From a checkpoint of a small sound classifier.
Training: normuon at rate 0.02, batches of 128.
Rows from block 9, named by matrix and row number. Rows with one number belong to one attention dimension. Each number is 500 + 50 x the weight over its row's rms, rounded and kept within 0 to 999. All counts start at 0. Numbers have three digits each. After the name is the row's rms in percent of the matrix's.
# q: attention query (model.blocks.9.attn.q.weight, 192x192), inputs 64-127
# k: attention key (model.blocks.9.attn.k.weight, 192x192), inputs 64-127
q.11 202:500500500500500500500500500500500499500500500500500500500500500500500500501500500500500500500500500500500680500500500500500500500500500500500500500500500500500500500500500500500500500500500500
q.19 589:500500500500500500500500500500500500500500500500500500500500500500500500500500500500501500500500500500500500500500500500500500500500500500500500500500500500500500500500500500500500500500135500
q.24 062:516500500500500500500500500500500500500500500500500500500500500500500500500500500500999500500500500500500500500500500500500500500500500500500500500500500500500512500500500500500500500500500500
q.42 494:514500500500500500500500500500500500500500500500500500500500500500500500500500500500815500500500500500500500500500500500500500500500500500500500500500500500500500500500500500500500500500500500
q.67 220:501500500500500500500500500500500500500500500500500500500500500500500500999500500500560500500500500500500501500500500500500500500500500500500500500500500500500500500500500500500499500500500500
q.72 337:500500500500500500500500500500500500500500500500500500500500500500500500502500500500501500500500500500500500500500500500500500500500500500500500500500500500500500500500500500500500500500502500
q.92 072:499500500500500500500500500500500500500500500500500500500500500500500500510500500500503500500500500500500500500500500500500500500500500500500500500500500500500499500500500500500500500500509500
q.94 043:345500500500500500500500500500500500500500500500500500500500500500500500489500500500496500500500500500500501500500500500500500500500500500500500500500500500500501500500500500500500500500299500
q.99 044:333500500500500500500500500500500500500500500500500500500500500500500500489500500500496500500500500500500501500500500500500500500500500500500500500500500500500501500500500500500500500500315500
q.102 114:260500500500500500500500500500500500500500500500500500500500500500500500397500500500501500500500500500500530500500500500500500500500500500500500500500500500500500500500500500500500500500768500
q.115 308:500500500500500500500500500500500587500500500500500500500500500500500500539500500500500500500500500500500503500500500500500500500500500500500500500500500500500500500500500500500500500500500500
q.116 497:500500500500500500500500500500500500500500500500500500500500500500500500500500500500500500500500500500500498500500500500500500500500500500500500500500500500500500500500500500500501500500500500
q.119 333:500500500500500500500500500500500500500500500500500500500500500500500500498500500500499500500500500500500500500500500500500500500500500500500500500500500500500500500500500500500500500500498500
q.120 194:501500500500500500500500500500500500500500500500500500500500500500500500496500500500499500500500500500500500500500500500500500500500500500500500500500500500500500500500500500500500500500497500
q.123 010:472500500500500500500500500500500499500500500501500500500500500500500500499500500500500500500500499500501497500500500500500500500500500500500500500500500500500497500500500500500501500500506500
q.126 202:500500500500500500500500500500500500500500500500500500500500500500500500499500500500500500500500500500500499500500500500500500500500500500500500500500500500500500500500500500500500500500497500
q.129 667:505500500500500500500500500500500500500500500500500500500500500500500500574500500500500500500500500500500494500500500500500500500500500500500500500500500500500349500500500500500364500500455500
q.139 051:501500500500500500500500500500500499500500500500500500500500500500500500500500500500502500500500500500500500500500500500500500500500500500500500500500500500500499500500500500500500500500501500
q.142 141:499500500500500500500500500500500500500500500500500500500500500500500500500500500500498500500500500500500499500500500500500500500500500500500500500500500500500500500500500500500494500500152500
q.145 207:463500500500500500500500500500500500500500500500500500500500500500500500326500500500500500500500500500500509500500500500500500500500500500500500500500500500500376500500500500500501500500999500
q.176 232:500500500500500500500500500500500500500500500500500500500500500500500500566500500500500500500500500500500500500500500500500500500500500500500500500500500500500500500500500500500501500500498500
q.189 077:500500500500500500500500500500500499500500500500500500500500500500500500500500500500501500500500500500500500500500500500500500500500500500500500500500500500500499500500500500500500500500500500
k.11 256:501500500500500500500500500500500500500500500500500500500500500500500500500500500500801500500500500500500500500500500500500500500500500500500500500500500500500500500500500500500500500500500500
k.19 514:500500500500500500500500500500500500500500500500500500500500500500500500500500500500477500500500500500500500500500500500500500500500500500500500500500500500500500500500500500500604500500500500
k.24 020:499500500500500500500500500500500494500500500500500500500500500500500500500500500500500500500500500500500500500500500500500500500500500500500500500500500500500596500500500500500506500500500500
k.42 436:500500500500500500500500500500500500500500500500500500500500500500500500530500500500500500500500500500500500500500500500500500500500500500500500500500500500500500500500500500500500500500500500
k.67 195:187500500500500500500500500500500500500500500500500500500500500500500500500500500500493500500500500500500502500500500500500500500500500500500500500500500500500500500500500500500500500500501500
k.72 328:500500500500500500500500500500500500500500500500500500500500500500500500500500500500500500500500500500500499500500500500500500500500500500500500500500500500500500500500500500500500500500500500
k.92 100:500500500500500500500500500500500501500500500500500500500500500500500500501500500500500500500500500500500498500500500500500500500500500500500500500500500500500500500500500500500500500500500500
k.94 136:500500500500500500500500500500500500500500500500500500500500500500500500500500500500500500500500500500500500500500500500500500500500500500500500500500500500500500500500500500500500500500500500
k.99 146:500500500500500500500500500500500500500500500500500500500500500500500500500500500500500500500500500500500500500500500500500500500500500500500500500500500500500500500500500500500500500500500500
k.102 250:999500500500500500500500500500500500500500500500500500500500500500500500500500500500501500500500500500500500500500500500500500500500500500500500500500500500500500500500500500500499500500500500
k.115 286:500500500500500500500500500500500500500500500500500500500500500500500500560500500500455500500500500500500501500500500500500500500500500500500500500500500500500500500500500500500500500500500500
k.116 339:500500500500500500500500500500500501500500500500500500500500500500500500499500500500501500500500500500500498500500500500500500500500500500500500500500500500500500500500500500500500500500501500
k.119 302:500500500500500500500500500500500500500500500500500500500500500500500500500500500500500500500500500500500501500500500500500500500500500500500500500500500500500500500500500500500500500500500500
k.120 196:500500500500500500500500500500500499500500500500500500500500500500500500500500500500500500500500500500500501500500500500500500500500500500500500500500500500500500500500500500500500500500500500
k.123 034:501500500500500500500500500500500489500500500500500500500500500500500500498500500500497500500500500500500499500500500500500500500500500500500500500500500500500501500500500500500500500499500500
k.126 180:500500500500500500500500500500500500500500500500500500500500500500500500499500500500500500500500500500500500500500500500500500500500500500500500500500500500500500500500500500500500500500500500
k.129 623:479500500500500500500500500500500500500500500500500500500500500500500500499500500500500500500500500500500500500500500500500500500500500500500500500500500500500500500500500500500501500500841500
k.139 032:500500500500500500500500500500500501500500500500500500500500500500500500500500500500507500500500500500500500500500500500500500500500500500500500500500500500500503500500500500500500500500999500
k.142 277:498500500500500500500500500500500465500500500500500500500500500500500500500500500500500500500500500500500500500500500500500500500500500500500500500500500500500500500500500500500864500500309500
k.145 317:499500500500500500500500500500500500500500500500500500500500500500500500501500500500000500500500500500500500500500500500500500500500500500500500500500500500500500500500500500500499500500500500
k.176 455:500500500500500500500500500500500500500500500500500500500500500500500500000500500500500500500500500500500500500500500500500500500500500500500500500500500500500500500500500500500500500500501500
k.189 071:500500500500500500500500500500500501500500500500500500500500500500500500500500500500503500500500500500500500500500500500500500500500500500500500500500500500500501500500500500500500500500999500